config = dict(
    model='multi-label image tagger',
    dataset='drawings of small networks of dots and links',
    train_examples=195000,
    image_size=48,
    crop_scale_min=0.8,
    horizontal_flip=True,
    translate=0.06,
    arch='vit',
    norm='layernorm',
    norm_position='pre',
    activation='gelu',
    mlp_ratio=4,
    head_dim=16,
    fused_qkv=True,
    bias='all',
    qk_norm=False,
    parallel_block=False,
    inner_norm=False,
    moe='soft',
    num_experts=16,
    moe_every=2,
    expert_mlp_ratio=1,
    slots_per_expert=2,
    shared_expert=False,
    patch_size=[6, 6],
    layers=6,
    width=384,
    positions='relative_bias',
    pooling='class_token',
    num_labels=28,
    mixing='mixup',
    residual_init='zero_last',
    optimizer='muon',
    muon_scale='match_rms_adamw',
    lr=0.0055,
    momentum=0.95,
    nesterov=True,
    orthogonalizer='polar_express',
    adamw_lr_other_params=0.0017,
    ema_decay=0.999,
    steps=24500,
    batch_size=384,
    epochs=48.2,
    lr_schedule='cosine',
    final_lr_fraction=0.1,
    warmup_steps=730,
    weight_decay=0.01,
    adamw_weight_decay_other_params=0.01,
)
Rows from block 2 of a small multi-label image tagger, named by matrix and row number. Rows with one number belong to one neuron. Each number is 128 + 32 x the weight over its row's rms, rounded and kept within 0 to 255. All counts start at 0. Numbers have three digits each.
After each neuron's rows are labels from the 100 images, of 14848, where the neuron reaches its highest value: "peak on" is the class under the peak. Only what is clearly more common there than usual is listed. The data: drawings of small networks of dots and links. In brackets: how many of the 100.
# fc1: MLP up (model.blocks.2.mlp.fc1.weight, 1536x384), inputs 129-171
# fc2: MLP down (model.blocks.2.mlp.fc2.weight, 384x1536, transposed), outputs 129-171

fc1.292:119104126170112188117138100183105144106108132149087087141112065111094116124138154065123147164076132102145155126157112120147088168
fc2.292:105163174125153067115092178126134089151098052113125123111130080122111104152168123121074105167156176119119144112103164099112159126
peak on: link (47)

fc1.49:125196142145092132140183149118146141140104120161154191118099135106151143158064142087178138124184125108109100122129186129185110144
fc2.49:097113077189140165180104135123033146096100124170121196093129129114197170142120117065121118127135150141147101091105087108163140121
peak on: link (42)

fc1.395:168114129112134061082131121128104153106147109110127127180165150199122188073148116149103148122096146119146100079179083163134101104
fc2.395:095154085116116162118101112145092188175127093143127075199132106125202118112159132113086159153135199121118186056129174093099053157
peak on: link (57)

fc1.681:141135163141110130177106074097122143119135141134117135074137168154140109069115152205182088141090167141143122132108111214153066143
fc2.681:191121132155036109088113156099118140080193128077148111128133162142133073145176130100109114074107114163143129127155127133115100118
peak on: link (46)

fc1.730:190084093184139186155103075157146137141156130129030112149157136117160141116144132145108090153059041129163096105144093149068120132
fc2.730:080176147118185101087141186136107083142099128124099226102131164111106182165115133117101191193149170121141089128078133085195115151
peak on: link (36)

fc1.442:143095147144099133096082138044181143106136080145073058126108143134122146104178130144119112154115083175131157099152088146121131178
fc2.442:165165096112168112110117123197157097120164135134118207120169131085101086170090068106207163109141136113111083124115121095132148111
peak on: dot (50)

fc1.113:178159081116135088125120158094153153134114146174112169098167173187121178166075123085125109153145133144121088154090163133106078171
fc2.113:092111125145138154158122069159132102140077198076159150109153126098162154088126129171149145140103090164117138147142153118139091154
peak on: link (30)

fc1.221:068137151128124101135200140130110111185125127107118161144083126107139076140124103122142105074137104128089138079179085108132125088
fc2.221:146146110122159106145118145116096161127158097168121123123172129151119135167174146129156174158124118081157132185096170126174072107
peak on: dot (65)

fc1.136:112117119124128173111162088084123083118180169134145107082146171150100084119149170085082149117212072047115112134114162158134138117
fc2.136:154172164136141093084157164153098107152076158129158087125128105122209091122130105135090092144141136132143160151159158137114061105
peak on: link (70)

fc1.344:121154133124094143107157156138031111118115164110181176040171126122139186136114177173094125159170117099146133168104113047125171099
fc2.344:083107130137136106069105057156120180102139129116095117163142139137098049171109109122108167153096118104150110106142171089114153160
peak on: link (26)

fc1.483:161149105100131157159127143095185141178100084139114097165159072093119145155157142081163148113185141170160129125137116152121179140
fc2.483:114076162158094194141155092079093139093177113088127092126104171194156138111113090088134089129112107130126125156118106089121140122
peak on: dot (67)

fc1.461:119089127166144128110114134146132170197129138130126144209154065095089199151074069102151088125111079160103162166137180078108126109
fc2.461:116127098113100144145135153201175085128116114123183112116075088085110125136171093115140090076095091086112108068136165134126116141
peak on: dot (36)

fc1.557:080118065147096082112113140113134159114203142136104112124100128098124156150120088134122156129086171113066103141188138151125129067
fc2.557:131138165096186023115152096170139146180085073126143087181137134096122140167046095159129165109128122123087144151168098059105104127
peak on: link (51)

fc1.328:133111161144162073144123153119100113152073123087101148103127161112120105091122139093151120109152118099161130148125088106101157093
fc2.328:116095150150089171127132171082165114116157110119214147091153104193177063120106188106135137130130175151111140092120144158146087127
peak on: link (58)

fc1.244:159144137171133177121119164131171086142099131187098157168069111145131120125126117120095089111131100143197091138165137111072141137
fc2.244:145114069134129145115164109153142104084140116120172138137158083113141195124064042144077152157133161100165154145111153144161130121
peak on: link (64)

fc1.202:093119120135104125134096148105135116084097129135110100161101139176083104092103109112129161156126106099117169106159169099123121087
fc2.202:121140130120191117104129204136162152196158182176095111124174142109104156098148129101133092096133219148129134132142125169100135098
peak on: dot (25)

fc1.247:124073077181173171134124131115156103155173151160131129156158097094177113103132147110145095097138150085117179112126115114125151143
fc2.247:147135143161074159077133125109129149101102109148162148131141160142135127161142166125133130124127127139110119115133129116162158176
peak on: dot (67)

fc1.579:143120154129176146119122122159083192086146156192129085102147135147146107104095099138111157114092078078183096117136152134101130115
fc2.579:107129074109119151121134084110114180067108143102138087131141147107154150160147124078140090150087112127177106102112094150097083088
peak on: link (76)

fc1.686:112154142143071166136164112098081138125144142118129099064154111117179130159064176162131086130135104099128161144078209143170076077
fc2.686:108161079127083112149152140049154126172127128140113126110153106143090185103169107101099167128139168184178112150099131080127110105
peak on: link (25)

fc1.436:158080144135124116195138121102146147126191097119084141155095167132111159112104183128136141131146089156140098124160189185145112185
fc2.436:146137067162158112140163140106116112075182111151189120183156124107105157154116149110081073132138127138157098131120106140138070175
peak on: dot (91)

fc1.245:168082129113109141132093142103110128147134115130142153148093208127060108108138136116193140163164134187080139126077179119117182156
fc2.245:108136172138165105087139082160124101094072111083145118140058066156203128143066136127154137082079086086113115100182164143109057056
peak on: link (51)

fc1.666:142098165127108120141146111118165179131156090184170151148116101123112149174105129166173126216134142060128167201097102130139130098
fc2.666:159104163104110134170143168144088109108098128086082120069118148124175104056095131129180106095137181103182112121155207106145129159
peak on: dot (45); link (32)

fc1.120:107098139178093144113149090122103166143115103111119099057182119128189102176087108073115107126121171161157147125156124072125168153
fc2.120:116139129107151124111103102135156090104088072177146135138201040103092176107195148122130104220108172067130120117142125120141110118
peak on: link (64)

fc1.339:168124118149098134173118123148138213096107189138166140095163096169146121124120118186121175100129135180099133151074154129139085153
fc2.339:097135099156141058126121139051047161100120104086084083137105176152127123109078155147139137182163126137162172141174108109185175113
peak on: dot (64)

fc1.732:153092145137125163097119087101042150079144151134155116128137138096124147152111154138111088099113101101071154087157166123093171141
fc2.732:130109121047096099136116158140118082134113146076133119184084126162153085124174177149151110122170116152130095126119116163108098128
peak on: link (63)

fc1.392:188102153033088111087200055162104127128140127144108109096128067125118104095158152138121178078111169155152146149101134164128148106
fc2.392:188101123156150153112129093138130125132184171178119117115158091112140131124104143152084166129125136147104127163155151144134050167
peak on: dot (78)

fc1.481:088170135129103183192150131068141126185108106168156167110126096149139105124168100135082089120076129170143106046158163126079168153
fc2.481:174108110161151122077133118165137044130144132122179095164107145126075135158123147143159187118095072161144137145078155119094159126
peak on: link (73)

fc1.311:131091159155151141152098114132155080143128156108059109142111146163122102103106095168112172153104052202167181125131132111110139089
fc2.311:087142094140095154117144099099088153071112130094103137069103077123058139150181113100159114130137171133168101176127112100094080089
peak on: link (43)

fc1.369:102111155184156166139151134100148110155126123142112137089149133062176061096166118116126065140165133140144122077138192145093154153
fc2.369:161125080152115119120093169031154178132103108142142094112184137154097057164103122153142073114207093085074082174155132172119107099
peak on: link (57)

fc1.398:133154168149115130119107100159101108143122164122105149122097112093128143147157140119123144092118102134175109209125131095150114130
fc2.398:123137124067127132126134135111135123096150093165113134153192124124186094103070126099166061140126060184120135115166136098114130127
peak on: link (56)

fc1.233:105158117163093157118134146182143154132161165189149129129153115122109137136125088071097181167056057068108183155117068097145119169
fc2.233:163089127129054149123093186142160094104111115095149135087114126191114102069080207168141124133147175091123126117164126157141138124
peak on: dot (78)

fc1.606:101096119177116095175147096138167115087086148146120171149046105131097157143186130163112125095168086119155095167059130138149131102
fc2.606:128120165185189085137105115182113166133175066114090143112144104154140072159165108077132090165117124104128162123127106102152088110
peak on: dot (53)

fc1.132:104186165130099082116160169148101059108161170137149151121119117072128150087154166096127145118083105174133156091188109075139174157
fc2.132:121140112060185183145178152099177074114150126148167123121103109119108105108152150169096100109130134113116100143042162127119154130
peak on: link (88)

fc1.539:103144091126164164142098128152105152133118178102131106140128146151088135145170105094141134148064127147164137128166122154182197106
fc2.539:093114110135081114147150142128205139143085122120151207122132126165095173116121153163152130129092132154112116160125115167133114124
peak on: dot (60)

fc1.146:112113110181110120099161104154064100098164140092135112142148175117179115112120087186143160172195143114075117078104142086128147073
fc2.146:091144132101145120154088182175119095108153164158167160171113096074106174140101173108131154142132125157130143093088162106129143203
peak on: link (40)

fc1.410:075148110142134083096185178144121214124131124080101129120139178147109109067171159139156188122109134104119117160115156086096156181
fc2.410:111112073133140159131118130069138117146099111164106096176140186125077127184110088162070134127079124134151048097128127141197117125
peak on: dot (37)

fc1.384:124148160110170133116100098102062123092099155046160134109127120086104079130074085149166091153131167101107074107064087099173109080
fc2.384:081167089160094125144180169167123135135018140194117139101129130111196094105122123125093103174101123137153081198101193117136110105
peak on: link (47)

fc1.423:100117139139111121103120135132116094133137144185192181095111180147129140105121116142212093114106064133150116132096076067149152071
fc2.423:118102085080086110093115153106116115139137092095174167085156082173131102125161140113137163149136122125106169128104194145093139149
peak on: dot (85)

fc1.473:154140128160096161101179106122083131151158100117145118148122140105119114119106180160131123126125188161163111144118198112102137076
fc2.473:135149084195097110123098126138125136143139156132087115140098100149113098121132120159162157115150068108133156086190115160118055095
peak on: link (77)

fc1.93:076151163155121155101162103091146061144093163157124103116094146094092126152092150139175167167155069084159131112083126137138109118
fc2.93:120153088128140140189106141144046120136132069115111101198135128127210120087181144104126148143145178176126157136083180101109143151
peak on: link (71)

fc1.603:108048132195118106094167149132133136131147128172111117129083181141101135154046169158190068117070164130138111151097117138172171109
fc2.603:181122102080096123101126159181176104178075101053107141190116081146111146141165117184137194118146112112117123148097150107115142165
peak on: dot (25)

fc1.548:084064135112108118124178147098044171207090126137094102118128104109146113092106126094104169124155110117145133144126141088160148137
fc2.548:162160114113190154130095156095130096134190168133148155127107119107184164171167148097124165134144106104186107107072149137173114102
peak on: link (77)

fc1.144:162138056142148135099103170152197148173163087158178123161162100107144072131154158128172131102110126090098182144098148140093163202
fc2.144:144068178144087106191167161118126097063170097101125135136157087106235101049135109139142112157152196113137103162136191129155112173
peak on: dot (70)

fc1.740:114096107106088115122151090075099142184098101125155119110116143160169131113135134109159140160134076162124122055135105133117134086
fc2.740:117128119122107092090097162156150109156140117063137120124094114174121109116193113110104105121161130113110098093067088075147132123
peak on: link (90)

fc1.44:140131122087162141117108094104122102089078154126124136096121143141177114132137162143125180142151134135137111160081124135165123108
fc2.44:109121134094119124177168158143107120175126149142165116067180110087174168087133156122112161148131203113120132145104146101152134108
peak on: link (28)

fc1.385:148172112087132145047094141093160098137106138108154080162181131083127132108139105118177125102121124123161156116125133133100133085
fc2.385:173131153155069187137174150125144122122153105175187152136094102171093118064137136178124103155089113096156162079201023142110149146
peak on: dot (89)

fc1.227:077125155096141151100167146137113115134136148163164123152194137166167094170115112133140164104142105097125174111089083142166128118
fc2.227:144073131204082094119126062130105146081116166115137151130123096104155069156147168143202111093118082127108119126156138128096149067
peak on: link (30)

fc1.688:128132190121132120120158130120167122141145120129126159117134082129092146119136100184134126121066144112163104073146106102100158102
fc2.688:120180154115110116157101088111141115174085175171122181184164100141068151157143213131120171146133124098182167122100165088165151112
peak on: dot (84)